config.toml
model = "image captioner"
dataset = "drawings of small networks of dots and links"
horizontal_flip = true
encoder_mlp_ratio = 2
encoder_moe = "top_k"
encoder_num_experts = 8
encoder_depths = [3, 3, 3]
decoder_head_dim = 64
decoder_tie_embeddings = false
lr = 0.0021
adamw_lr_other_params = 0.0014
Rows from block 5 of the image encoder of a small image captioner, named by matrix and row number. Rows with one number within an expert belong to one neuron, the router's apart. Each number is 128 + 24 x the weight over its row's rms, rounded and kept within 0 to 255. All counts start at 0. Numbers have three digits each. After the name is the row's rms in percent of the matrix's.
Before each expert's rows are labels from the 100 images, of 14976, where the router gives the expert most weight on average: "responds to" is what is common among them. Only what is clearly more common there than usual is listed. The data: drawings of small networks of dots and links. In brackets: how many of the 100, against the usual share in percent.
# router: router (encoder.blocks.5.mlp.router.weight, 8x192, trained with AdamW), inputs 64-127
# gate: expert gate (encoder.blocks.5.mlp.gate, 8x96x192), inputs 64-127
# up: expert up (encoder.blocks.5.mlp.up, 8x96x192), inputs 64-127
# down: expert down (encoder.blocks.5.mlp.down, 8x192x96, transposed), outputs 64-127

# expert 2
responds to: laid out on a circle (85 vs 49.8); dots: eight (49 vs 22.9); white dots (44 vs 9); loop (35 vs 11)
router.2 102:104149123121136145095186136126138131125150106148132135112149126098126143159130103163147151133098119122133119134153091113128113168138116098120100157117140127141122133130136104153144098117110080
gate.0 092:114130165143157130106162124157159109130118122112121135124127157136168106125160124137166112152120044122112154124126160115167125155095143152120101105144173150151168131121121102137078085161133092
up.0 086:131105130178125159134102092123121125084152125168164092106143119096132142108114137147165091111110106086128108096147129118150136075153098133161155129106172102127076125116134090153075130133113131
down.0 096:099149140118128102129141167085147141191149082102148107139137143099160096086115132143148140086088124145090155143110146152122130132131082101100111125136154118158165128112105107119122146129149154
gate.1 109:104129163143145097123142143116136150141128148110116122094170119116152123115104145111141131145098150123112115086132135162155139133135138097121150202087129143146110075130143123122124148128116100
up.1 109:155126127137152119118137121113100137156130135082149117107140113100143126115137105131108096139092148139118142155159113160141122154167129122074166117128109117116135086154152151143088121128118105
down.1 096:125157129127128133128186110127128149121136131148095136061127178121124147091124147124076139105128146128085130162133121094111128152110119128134157126140148159152148140090120094148150133147139154
gate.2 093:109157188112141115114123094100149129130141137123150115164104141162134110147103090135109092129147133181125082091128143130120126127121171097106127110185125171166094142157129129097116116082142083
up.2 095:140172160107142164115136104133157117102097104153114132154095097158115122092121104130186139110149161157111119120104119121108132092139120122115123172181125143135159176122117146132167148086161161
down.2 102:118106093099102128138153155093125125117127116137148152127113138119092090127131181135123120129113151093090122113146121126158094124182113145166155103128137122120140117159138162152127158164138102
gate.3 095:088139176115136161127132136132120136144120098202140133142111128142097124075146104133091147112129120126125140118107136182129136100159118124133153146110151133100187139130164094147137154127120133
up.3 102:073126141142107105144138129163129119131111078166115114058106111120129107130143132142129163141135116113142054149156095119106125105115122124128176117124109130172142154134163113121133147119099140
down.3 107:118117119085104096146119143107129151071184063109123167116161133102156084177153165108108144167103128159135110129147144136120128136122167153087119148122112177105142137118087153131153170152081093
gate.4 093:153157121148134106120141143108142153155109126073144122157146089120109160171158154116166101118131139145093166098104174131114159162122160172142107110172096120119139125110104139116126168158135091
up.4 093:046109162116139129116134095120149141103127112136141149122118126123123177123142088148122116123137105105092194122143160153127135149123123084102139141124113106123143113143097105102085116111119071
down.4 085:113103156110122139136155168118116147121122159114103137165118132142141049078120101121137089132103151202149150105147110123154127166124121150118116127138134136091118143097126104138157116123110136
gate.5 104:098090116101116119148113132121142103123150113159117140179101116092125129061106118112135132078124134157093100144097144154154167098073118114163151173128124109126140130090162133206112138095120129
up.5 099:065154158146141108129199151156124106126131171136173121152097129101122142123100126118139111153165126100122138157076143138121173144148144125175136126169133120128161126124154088159123113100142128
down.5 093:099096150066124176113130124116126111164116081138073169124147136130122144150129154138153136173114119124121146097103142148122122084137116118133099120118129123088114094153137128118163118149125119
gate.6 099:057104150146101113147106122093113150129174106172124132117120125186132136140127140125150156149128107105154141083147138143131120153106146118119121129100122153095159129139128156120106128126126138
up.6 101:134078170156093141087094140113160119124112126190108141081150110100128098133154105121151155096164185126136106084102128157153126194123125139149136113110154124103117082128100150119153105167126142
down.6 097:122148121101128142110128107130130108113127116102138168153148108145125125104141112090116147128085108166118187123161143093118136162148105093147123147159136108138113170097128135106132144082092183

# expert 7
responds to: nine dots (79 vs 17.7); yellow dots (41 vs 8.4); tree (30 vs 11.5)
router.7 114:104133101150087138125127176103144128170139161086105127110097105121136145105157140148133149117133122117113138133104127130104128081108113133128140112119113121130146121157087144183132074093118156
gate.0 101:149101140138152099112112136111153126102123134140154123154123154171125095095123147156095143131133164142173087110117112127137100143114159161155109068121148127088125089158115114149136087090106134
up.0 103:148097147122153114102103136123135127097148139143138106113113144143110077095105132143099142111151123129140116120075092138121118139112165162162117052112131101097150100132127115152115102108121131
down.0 102:147161081118107128133141123132081107141107166145098094117138120094118131128117117093119184132083157085127107127101115136144132172110116130140145135130110147113150142178182120111150127163103123
gate.1 110:137127127147108119120137134139133143139135157122126143121101106093162153123169121111102120112102127139123124107098143160119142105137121129167129106125090120106164143146135192143126127103159202
up.1 110:134121094156153114115116123155151110103133140147147097121141160136124090137103127123143158114156124121154117137157147094116134155117141162100128122102145139151080105124132132107084157154095080
down.1 102:107118144070097137129130098121099151107099125150076072152144075130143151113149148147189114142160145134085128119135128122136099106129126160088107151124138091161136106113166138092149148116168071
gate.2 090:081168123118120142134152089146117161162114111179091156164138129137108143115139112118139103130077105104117101133163135091117139131169147166128149081148143165131126083069154147137153140112159111
up.2 092:105135161124126159132142136139139133099128091185096158134122144090135107136155090102126160169090105115150144136141100142139145135141140111097174090158131139142167109128176104100144090112078147
down.2 095:129111156150123093149093089201141138111146137112164102159127121168176118121134106162094121090116107118113133150124099137102180173135149116166146163124169143134132158156131141118135142084114155
gate.3 102:125091106157148099112127114074095103092113157151130134126118108179161094126140112141097158107118140134153120118132121175134128098142136099141140127126092132112178131188113136123107102124134102
up.3 088:100157139124145081140146141127158098091133171116121149158141144156133150126090136120078109169085143120125124131128124128099122139087112128117134084124152151173131092077125142102096111133142132
down.3 095:152166115144130121105139125143097146118147102129148136110130119119145100115108084085125111131133138124095115081142077070123097163092124140149196116116122143117146171133140129127113154132162083
gate.4 094:108169141138153114099119105094151135111093176157157103117105091122120174154130127118120096095095134125105111133126119165116142130166138133133147134128127131137100190133152163154172139171125109
up.4 098:133120118119169145150148161073158140159153127146102143162142163114155124111151124114146134125104164129080124136129095116097178134102098081154126143141126126120085115096124140160117098103182189
down.4 100:092117150116125138120101103123125120125103108166194130152145132094121148158138132114117132109058151148160113153124164108134112076135132121108127150148107125142098117115167138115147115138151159
gate.5 096:085129156125121144130118144166128156095120153183145126125108119086180178076160165127153143116141099117113079144142140159110118117126103135086131131161170132148172186122143087105106168106125100
up.5 091:110128106117095154123142160128124138145096118157141149159111153081145170117123118143129143157151150074152123105152135165113187112091118118108143139103135158129184159154120125138109134110119100
down.5 100:143081154105101140079103147134151111143144124130130096100164101142144141160109118135130109119141117141111107094099130134128134159139125140115120146136117131107132113125149182165152132148118081
gate.6 112:099118130161105088149160143121119150116118113203132116128081106164123155115155150103129106107155129148143117113111138138165146090126139158154159159145119110128113170151135135154121108115154108
up.6 110:150163131103141153163148110140107120116153166089131085137121108133103128109120133129125109155090119125098157167122132150086137127130124162104152120157147112118139092107104130092128153122127136
down.6 109:141165103145142110118086140118126146115124141133131160136176131064143126128155112110132163138156162108133128144168105089121097105130117127103112142081097143124124145144128145098104142097150087

# expert 1
responds to: green dots (76 vs 8.5)
router.1 095:129163116106137150106150114133149127163114125096106154123138126134096121135124086148130123094118127075114119118150104138098120116128122083152164145118139122119156176134126134125107121103069127
gate.0 113:120175130161203094144149152127128114152127150103097105176103158153109119129085125156149145130134131111130114104114151152111118124154120135124148154148091122159147093161086105087105148106108153
up.0 105:110151094122123139125125152108159130130141091093136138148106058128125132150139117149184115122119122112107158134135121068120132094133117178128143151169144141111140173130156135123096104145139101
down.0 103:158149110111097104144123084145115113133155102090116118136134144117102093157147131119105111114091159112115127139113076166156086150118123117095102139112155100145133159131100121135106103122096106
gate.1 098:152090151108143100133161151112125124175128100143125111082115118109121164140151109142118116139097130148144138118121111127120160120183126144139135145164144081122099151093083157101143084146086137
up.1 099:137116133161114117099099130125106143177107137164116133159123182122143138112143124111146075106097099116174130149142138172160102127154100115132147119146122134105149138132176147145103123094110170
down.1 095:140203154112151123141104112144126143108136099105085139107098136085141092203159114156151147116128136140100125157113138175133099129062106143099138159151124151085134118126114145134148135157121103
gate.2 109:120151176137170095123153117095134111166115132099104109095109151166139163134118121121146132120127129119122162107124137168121155127098133104119139119127104123112098082137136143144126105138150114
up.2 105:160115108112137142146090117137126172109137100151126101117181155112134121092125129093097143159118071080152102101124128125100100138143128138128119142121164121138112129170128165142134124126098109
down.2 104:124092103137132149123086153204122146135123122109165131112119106063133136136151102161137120104149128072147125153142142162126187120158125134140140155113141153160096117155102112157097170121072108
gate.3 092:129072156127139142097118111134138142128126130145108114139092120155122074111116124109146154123148112118128127144103138094121143119148110116151142130095117138147136127124070138150144136148111100
up.3 098:067154108131098113183124109103141148128129119132153126142118102166157151123143090155146103176164087092124149105144112152153114131133110101147122096133166135145151109115127144077143115132161150
down.3 099:159129130159124136089146092148134111093090134158146165147126125119100136093137099100144072161105089124099129125170114131111159114117132113099144144148130108112132148094131149164144122151139110
gate.4 098:148076077133105129108148138118074120138117105140102112130116178150129135145122090094113140161125145102122130112111151112137145140137144092107116118105151169160156162131165173169070111125179107
up.4 096:118118100129103137125121168100074146138106110101107103119125129112111136142129124144094164125117151147126126107161148109096151108180153084133092155087145132123143147127153153164111107143148146
down.4 097:145110139102122146146131106093134096125147129078103164125121126131103113097147147168105117118107145140137111131136126096126106124176145113167128104169153194119099128129131123140147095134122043
gate.5 096:096090126140145102148145145131119106140133157133158102112108117083118115145111127088112108139139146145111140130089142086116159131102131149170118157130122126131098125093148148085151159104103139
up.5 097:152145118113162140135128133166114112131153139099078113159107119152155103143186082135116144158145178140129100127101128126143170130171132116125143136098110119073144118124116153139142098125110171
down.5 101:132132138121148124148146108138147154134135116149149132108161112091178119121129166074131150109129152111137122174141121173100127144119109123131189149184167166081124130139115102119100110101130140
gate.6 082:114155103130089151118120139122123163082146161120145172123127099097170122124117133127104135149106149159116128119109113123148127112138156193146178145125124150107111150094113165102112149100113082
up.6 094:166111154150105136132096134126157119138121132118149123140081137081134138131100115117192102157127103135138132160131154141128139157166119119120144103096124096122088136154140163119159107125097117
down.6 095:143128139108131159131164096108108130158162136129156136109103140129160166095103122177154117097104120164106131164055107132097099151144110134142137148091096148142130166145128135092118109131163113

# expert 6
responds to: five dots (44 vs 17.7); purple dots (39 vs 8); two groups (31 vs 11.1)
router.6 096:132139107148151153132184164121139093127127138152088161152117122129103101102161122151126176110133136111134100087155120109112105117155130113132150146107148124085119145147125120131149106082099156
gate.0 097:116126157103098127166112073149123140160122129102125109161146129144117086118131146134159112123136138145151142137136141111135159108145136173133161149139166116120105120102117173132148174106142138
up.0 089:140137100174092093129118118121085165118123106145113132180099116144159166089164151121102143177132141148134142139141138129117121108112146162124109117114142161117161188157115107127126128100169142
down.0 095:132101103163121131115115149137111118137102140093101135134093106142117180096167108125127115126132141129151113125109122135124132130132127139129105130102100113157104155148106149138156126091157102
gate.1 101:111115128088125144131118126132131117132158140126163137129134170188089130147111133113107130137105120121131109105130147089146138132104160124143123157124119123155174106103136146099087154143141091
up.1 101:110165121142167129128164131161132127089093182147125144118067140156139155184133113159167149127134111132115146148140110140096114127120085115101096120125123170133101122144131149120146092136139108
down.1 109:121123116108124103142146111117123137130155138116080128144152092111128144136116127124068121149110152115132133150130096114128132128149083117147108151122145138114154084096124163122137135106148130
gate.2 094:155142144080104152136131118152142113117138166145139102144111119134151116091137147149094163135152151128130152117131147150164129126164090139120138134117121131147190102125144164116118139122154101
up.2 091:107098107163135137114123148155116145122109138137106128115151167148135123164158107065138093126070118126137116102138122125112158130094174101150139134154162116085091125132144077176152134111120098
down.2 100:134085167133150127167139161125118085127134099149163149141089124096088109151124123106134161147162102151113135137129129132120115143154100152103139092121103132102128127126110166125121155072134153
gate.3 092:187130148105082141127116128148129122115112119149135089152124195120129158138145163146128161068116120133128123116101124121123151136139137130111158133150136124155109159140146108125120157094131087
up.3 094:095118142099128143101166143101111136146112128121115136123109153119108107119092092120114096184161133132121173131131146140149108154156163116137153169181150109115132116116100127132118132106121101
down.3 089:136141106136168167132113107081120181103146088131138117183132105163137105182145132130085114112137123144112089135100119197120151148130141143145146101123106150077159160151149148134100099145100141
gate.4 114:112127130104156142146100129123130133113179144084144143148115117117129124164150129122156093156138113117121150131139129092132113128158089121119134140101109121106049130198093151090135141116133119
up.4 108:132157136176130082129109105128109132127099112175163180106132185160134156108112102148110110121137148127117145134103102179120156147087106144120131137120100128153144121056136103149109118152100149
down.4 105:132149136123159138144137091100098136127178144133142112143156139094205085084131090115127125130103104162108142173111102160160153170106125153129133138113103134099143143116128140091133157099107109
gate.5 091:130111132147162109124144144139122144086158122139111129159160108145142107094101161131132121138139171090144163105119108097138164143125112170093136159108129120128047144110124128099102148098130166
up.5 098:172154126080085121102176142138134157132065156141121130151126168112098174138162087129128149143158122122135112139130139129122127086098157127185143171143154132131165126155137139097142142099132151
down.5 095:138132099094111097115132148129152120149148134146120102113163125081115145112124140155150095170134140109122112158073114110107144114106171156135125106139125145109127143170111125064141148122155138
gate.6 098:161140119105143121127084118096097113092084143133131114118136111132141146144084143180080092139108120124159140157117109112140108154103137098068127099120158113150097167137141145158122167138157147
up.6 095:146109138136135114108147067102138096113115134127119170160183147105092151139081147143079132172144103148134151151117144186110121158114104128157109086123140123157135117165131154108098109122093150
down.6 101:097125108147126145142108154158145093129110136146107142141120080156103158123154150129117181173123139111179142140156114128100085103142118114095140122103149149132120133168166083134143077078125108

# expert 3
responds to: five dots (46 vs 17.7); red dots (28 vs 8.4); blue dots (26 vs 8.2)
router.3 099:120156131130121126106174129142143095153149119115110168156131154120155136154130117129116152120121144088132145072136136121085086103139114067140119133121156066098150124139091094125119106094116119
gate.0 085:136114097175129104140106113126114104134129111141135128129114112165125189153183146132110100143145118133111113160084164148122156117145082107137109144099141114099147175139097094126149149119147097
up.0 090:151122092095112136143124062136123126127117071139125100098169121126079164095146102112173127165131125126128109107096102132155139166143156123138088109135162113166126118090136111114123155109141127
down.0 098:194134124109118116167163141093143123120126113151096168094128155160192129137148074133143113151100122142122126155148082137156143112146103139118094099123122105118137140148137120116132174101149107
gate.1 094:140144113133188116122087132136140126103106166158140140151130117124121156143112140176149137109082119161096120181123126130119106119100130123138112158101130158144150101062118115103108141165147101
up.1 099:134136128170121131143140129099111139145104132094104091107087146135148107135163083086112122164163129106103173126121111150110119117191108162160121116147158153096129103113100133172161140122159116
down.1 095:091099194149157121099122106148110151141109080181101118146140146165151123119151132138154107079125066132147144144109175106098123119129076155141103138162114123099128110118139131150118105124104089
gate.2 102:160109155133115107130121143119142110128117111106130139129136166150153158147117144130176113119044154102131145122117139142125110147142142110131151122114080173079106119170114108137166130115156084
up.2 097:132087095130130158123100175133084107110162113148096118104125156106106144121132117126159157137080077132162141138136127095124113151105082124138181163121149145110152126123134138108151148101111129
down.2 102:149121135120135087110098097139165114111106138115125154122128132134120112173125120116116109127121076109132122103126087132122140125107170105129120154132164130111129133087124108114140041156089171
gate.3 100:089139140113180115105129080122132122136118107110128117145121147119121105150123097127116112155156138122132164135108113086123098115127179123142127179135135097145085142198115119173113164145172157
up.3 095:104086149133153108113112100084116107129132125141138120118112138112148110113153137110103159094081139154119116157115138117098128116113142159141133159140128094106148146115129170087106094148149130
down.3 103:114134091150138160153120111144147129106162098119111089151109139099149134134136116117141102079108137127123135152126135135123130128175124090095109191124108097139177128109121132140159108099126131
gate.4 096:098113137127141122125126137169099114124094127116137149140151146103110133161104106132158117149129141198104126148135141121121132125119099124108106128149104124146144078119145140139112154160111129
up.4 099:160113135153131130120123129096160123141138132156147104126103151106084130164088132133164164103077134147105131110139119142129106126148106147115156095109167144121124093176126122113149097153140132
down.4 096:150113108209107143087157128104134085108097141133128117124122142143135072103080141113121126129104126126174124105155102126157137083102105125113120132079129112131130140123149126127135114088130131
gate.5 105:154149146150126136094088129149075146149133128166113128117145168095146137112149118124087112162107099128170142135159120122139093151100102118111112160118129124119099154145181143096104136105130138
up.5 104:132128143136118151111143149127133148100113135125103141071120127140122142143085130176123137177098160105150165127109179167130136159164129071124149109156151120082135122160095127169121144151126126
down.5 104:126111130126155119155105111123134081138118167102107132145138143142129118149067146144097096114135113128108144122156158160123146132098129089125144144131099138111089111146109132115154138162176153
gate.6 108:144102129122137113097120090129116102136102137155124149142130146178120144160141134145129094098200154125140121112167132114139124157117155069145118115124132118111105159099111106140119148137114144
up.6 107:134122133096100120114115120132129107156121123131137153113089119203140150126115145126135130125164164120111118101106143126107120101128129071123142124131124103127175097104106148135158147153135144
down.6 105:155124147126137146163145166123155142176134139140125144125128102132148137113146112075156150153115170117142129125129111143072115088146121159133150115126159138087116118117106082163125135142109112

# expert 5
responds to: five dots (45 vs 17.7)
router.5 086:129153159133122143113148132137152113148143138114111147142137131133104125145095096160142156110120151079124099094156101102053087125150127119183143127118136136125146155104139113081146151096106093
gate.0 096:119109166143180149109119110099092113133144138097118131138124137165109130178160090110113128137058171141098137149164120136158138142120117165175139117126159125147180130169111114113133124152146149
up.0 096:177142113143144183062109110144128155179118140169137119116119167105123113088095095163169147153159140130126087120110119132125118108080148069155115151117129126169147135122149118109122138145077111
down.0 113:146099129085138106149121175148118137164153092132142101149111133167143082138153150121126120131144085126118110106157101109168095123175116124147159161112154111114098119141113168137115138063132131
gate.1 105:101118114139141158140096154116124140123078084137154125141117081118119158136129118140141130129057134131186106139119130143160124069133121134128117083104100114147144147138132155115168130173140136
up.1 103:160139105112157143149126130115121134148125108090101118088127140153123150157120094133183142109136079138105178091110123101116124166140107128128099150120149116125110124089099093155113117154132106
down.1 104:142132102133128116112087132140139144137144127127132085151081097156089120152136129118128132127099150092114162130134157133126119103118146155176152144130180114135126087133150097125128111081123144
gate.2 103:079148119119160130115113112139140138120113121147118137136100129075145157090138111106154130140127151116119120126121122147159152124139102148154119117114147102123051112089117165117160119127099118
up.2 091:203126175093100107096083132135076107144098143157140140098145143136098141135109161157136133129120124098115137123114137124125114102105132119121136124114092111126123142135145141129134144103109126
down.2 106:127097133092114160108117127111133134119133125153142115127107120109122149135100141052141106130127139138081094145113149109116137096126158118119144144131136122117108136130104098063132137098138119
gate.3 093:104089137111163147139135143154154123118124097143145112125105088085155059150117137106137116132079113123153148146081154116111168140125162114157143117120059105136130113151124115183161108125160161
up.3 087:132149116142089091146138146097095125122129132123094124102120104131123143145124120146163092120143142117141146122152113129105124113123157123081149154147115111122120155084163147146085122130146105
down.3 097:104143185108146113081186115108131134108131071173138126107145142111143162139085173199129116143074114112158143086150131175133133134099146124131166116121125143122127100141157165148083122130141101
gate.4 095:129120132113122104137111146101110154140156126160146134107127130156149111136116143101124149139155042121201133104143125168155124136102130136105146138156122144145144154120130141136116149119158124
up.4 088:109124134115124138120154149146126107113122151144127088179094144086099113083100118164158149120093118132106123113110149175140089121144126129107138130070122115154113146167182135132091144111120107
down.4 097:117134153111127152160104117109177083132145155122138153099114132160083133134135142117108131148094133169101116102104109118134137158134115159141207115111157154107127164112115123120157045101147136
gate.5 100:161166152193112173146130137121119150151132141143131094108099126092099145132144133070171155103142139154125143092120115168137151138139149075126171070123143140118132135156117131133134106156134074
up.5 092:075118160100137126098151107145092116141129166100135136107135122133138130128128135094083088135159146127107148129137139156117166121140145120153125118139160155164148149112145119145137161101084150
down.5 097:108104120092120130097131114135144168090118098132154128140129081133095146113083134075138135129128109159187113166116134115129145151138109106135132122105103079121138147161092108166137155112173170
gate.6 093:106143099104153111110144143139170083099157134113129089133136134134120142121110148118125147172144085151105104168149118195056138132122106070136129139138149144139131148165140163124111123099128138
up.6 096:080089134116136151126136175166157140127144110081129119132142118139111141118152149091097141159149126118133094153139137184105136101104137125113149134134125158141129119099155113087120112125132134
down.6 089:113106182122125119055133148122108102117143120093160146114110113144124146152095116127163164140094137146140140115105150146150157083161173114146140141132108132139106159102103110134116136152094111

# expert 4
responds to: laid out on a circle (95 vs 49.8); nine dots (74 vs 17.7); complete (56 vs 11.3)
router.4 112:163107119111163190126157134121149129089168112116110107145143148143140125114133104133135157131118157155123092122137094101093114141156146117104177114133108109092178116133132146102148133083122163
gate.0 103:121077115148148106160123110120149137099131116157144094153102098093102129127155132124106123088114124140128076160128123114154147154132093138147098143146143169145179183070130162116134130137102159
up.0 103:163107092166132094146158152118135118103132134131089165162127148113117134131174135128094122037114114113125106174122090133102134078103145110146096127102149083138160157143160133104143099129122105
down.0 099:064145152140172166134145121179172147143147116117152105134148139118114115137123137118110092101106203141138168083125135117105133127110115120114133124105130122144120126128109118158119134087128119
gate.1 095:111137159085162117101168119110132140138108124093126111122133101131119128145140128105132134140149107128127070115114121123090129179110136127098134187159157117150130140112126133078143114075138105
up.1 103:177072088091148139161130208161121108139101130148098116060149154101081119147134120121121160114147107135120119134145130109123104124133149145159175128093146136113122127101112101125115131110090080
down.1 097:101128153143111143096099116132136116156142147151147125131165108136150113108148142129174102125149131123123095173159134157071114142129100145146142129117146115119134121144140098086173115149079124
gate.2 098:130080143122156128186143120132128124092142081129125135151124121091132131126139092107138147124093147109110141124134137096145144156122129129093092126160157139143144103092114132111043155145148131
up.2 094:117157105138115099116113136130137135130125151170129137132143127186115135119112159136134069103091141114109125121146126114089109143076137156140143094109149121076128146182133103106144092121111115
down.2 097:132117144111142175120092142141123103137127150140106112075130134109120106132106125142144153155122122144110160147153097137141116113102126113145142123092149112090115111087147135150140125162137134
gate.3 099:147062107150134163129135145116137138115121122119120132147099136168166146146194124093126145148098165135155148131153110039106166112094161134116161137136155126144097139097126108112118113121113110
up.3 100:114168132069153163134127145172131134103102146134138115120110138125120128119141121135131177114122157147129113126118132090122113154126103136155121114133106095082110107117162146127126107123104129
down.3 097:120107170140118143120152078137149122149119119134125146112109127165099137105128119112178118107159089158117192115105148119166144128102132110155114142130118110143137140106093159148169116151147128
gate.4 100:140119106157113125123120111063088125114115130129155126153134159093099116128117100128164109117117127123132108137135142154120135093142104169135140114103136124148115114059154109138113109134138122
up.4 105:102076095129125116133105120139128168183110109132112117135125184155111140137140113090105128118115124137142117133140112137148138109103076131149120147138098094120135076183121122147143126127194161
down.4 093:166151087151107131125139135114109092104115104129133142085152100116190146130166049142093100119124111089136139108179117118180129126092135150146102148157127165139146154099149151108117118125125138
gate.5 104:092184130061120138114106087140099139090116162149130124123104173143130115151173116142082087106116137157157124142088125127101142093136121099143120158133144144113125094152095130125159154104127166
up.5 095:169143126106133135110115112126085102157144144119126113090182084125147116162072169139135125108129110143128176137122131118158075104121104168144123113174121117132111161093114119106103113140158103
down.5 101:127108128111107121143102102109163170092137136099132168072117107135097130110133157121135142112125111116127131062143109123136126142135082072121122152113139166130121159107155113110109105140103116
gate.6 099:146108131076125172100156135131152134124134144123101103118148113163140136149127110150190130117141132125137110118115150095138130106136177119089143142139109169124151106125138151119116104097151139
up.6 102:123114152111152138109120138137139107115121199190125088160115143141114142138079137126113131172168115151104122134086107152121142124097136140120095126148118111188179111137144108112160091148140128
down.6 091:076138098136169126110158105091146109177139124129112115095173133113168155100105131116117114159126156074075121123115150149115144111151101139151096108164091119112133135118112174138122098124144157

# expert 0
responds to: grey dots (52 vs 8.3); complete (29 vs 11.3); pink dots (27 vs 8.1)
router.0 093:148138116145122164140151099168122132125129109099070150162102130145126126139141085131127152083109119130159122131177114130102117143148095096183142087141167100126126118137109130144169137089121099
gate.0 087:147141126138115109128139164141130127147128128164109111119090102175141099124154097119129110124145135118117124143123099184154122098063156109122148173166125142122122142160088121161123176139165145
up.0 090:104107139130151139115082120121157157155203113149121108164138141149099174107109116141148125158150190138134129113159121146150146092113094111105113137093097147135142118132111128146118145153106100
down.0 097:121091142122131126169110122148120125140126148109142125142139086129159070108117110105135136122091122156127124177124139150118132156145120155119116107103118139127152140098125132100167098125127103
gate.1 109:108107163142111126168153137163117135106146126130110157106081116152134141114134117116167133118159159152163147137116145148095129111100143163136108112122118127121172160077098101119134147146130113
up.1 108:138125130112087127141146176160116116125110100150119163134122094169125145133109123120200181111117154133141130144127132114121127138156147146120099091131141108127147124102097107119113130115139132
down.1 110:159148101188125156186163149125131147122145172156139095121140173140149077126166132126112125125166130136170145143141101050120124159139129161117158108127114131119128156088136130103138112122139136
gate.2 099:074136129168125141124114128109110204122111153140144092129153141162120124109094149127094124109124101084108140109146143120136105141105140132135068117119145111138135152124122147182115114118088146
up.2 107:155110119114086129184108146139098093117134118158120145157135155125078109170131112107132103109126160187170120129114104127155106186129121132125102139121090101123074110118188120125135160134123126
down.2 097:133110124106169157096127111145171142126178140153134112109114173160145125134136165125115117155138118151162161115151092164145153083126123152076132127119079063136081095132099129155139145149128113
gate.3 104:163101157119162134083114106120148173146114108157142139094090139133127165124116158107159121145168111141107141124119125130112132120140083101123109148169120105119077125107130167110123135135122128
up.3 105:119130113136112130105137109129145110134145099148132128054135157140101109154092147109143147144124135155119117153108115121115151144158135137162162156134089136143061087097084138099128119107143120
down.3 096:127150120140172141140143078143111099156124162114094151168131122152151163141143142142138098126161140150098130157140134155118137090137119116118124129141134145122176164146115160134169156116134100
gate.4 095:156148139154180102102126148159106141141119113095125154125145133182109103123102116128133116121106157136137162126140109167090109135128144135118162126115127119093073091103107150098131143092171084
up.4 099:128162102111131073131150116138139082144076175113138139163178124169070108121120149132150130150163166154114170130103141152119159163109128100139120164138128098113141119137093083099140124115123139
down.4 092:103130125153104148133147190128146101123163095117102130116126146153165081136118144143116137120164123114133079071147140151141175167095149142127164105118123131106108127154140139109132158121125123
gate.5 099:106183146094129124093115080134101138119140139114148135168127115123154094134096139126114137124126140122145120130152164160131138152155132127142127158094098136104175128168162156166169122152117129
up.5 102:101104120137089129174126136095144111119108119121119138157134140120135119144127113148099113168161148154158121134124111115131123100126118144137089187137132118128106117078159153122112120159096140
down.5 099:148096140102130141078142125153172139127133175103100158142143144136141101145109155159099099127133156138132127159129126148089094124096112146136129134171115174111118111132088113137136136185094114
gate.6 100:095140115156123131106165126100109115099126122128128113136151110158115125141149158123076093110131145113132117110131149145165169160113096116138134154155133150088114121161152123091124122157079149
up.6 095:121115139103094133102130118094132107172121073090145094193131114118131172132136151138095143150133133169126128156122124111154132086122128157093111147150112155092135094144136124137108114098160118
down.6 107:145067172166157111073111127169162106145113149132101113158108129083107189123161146109131102126103101150111100104140147126113121118118123106151097122148095149125112139130115120102146159103142152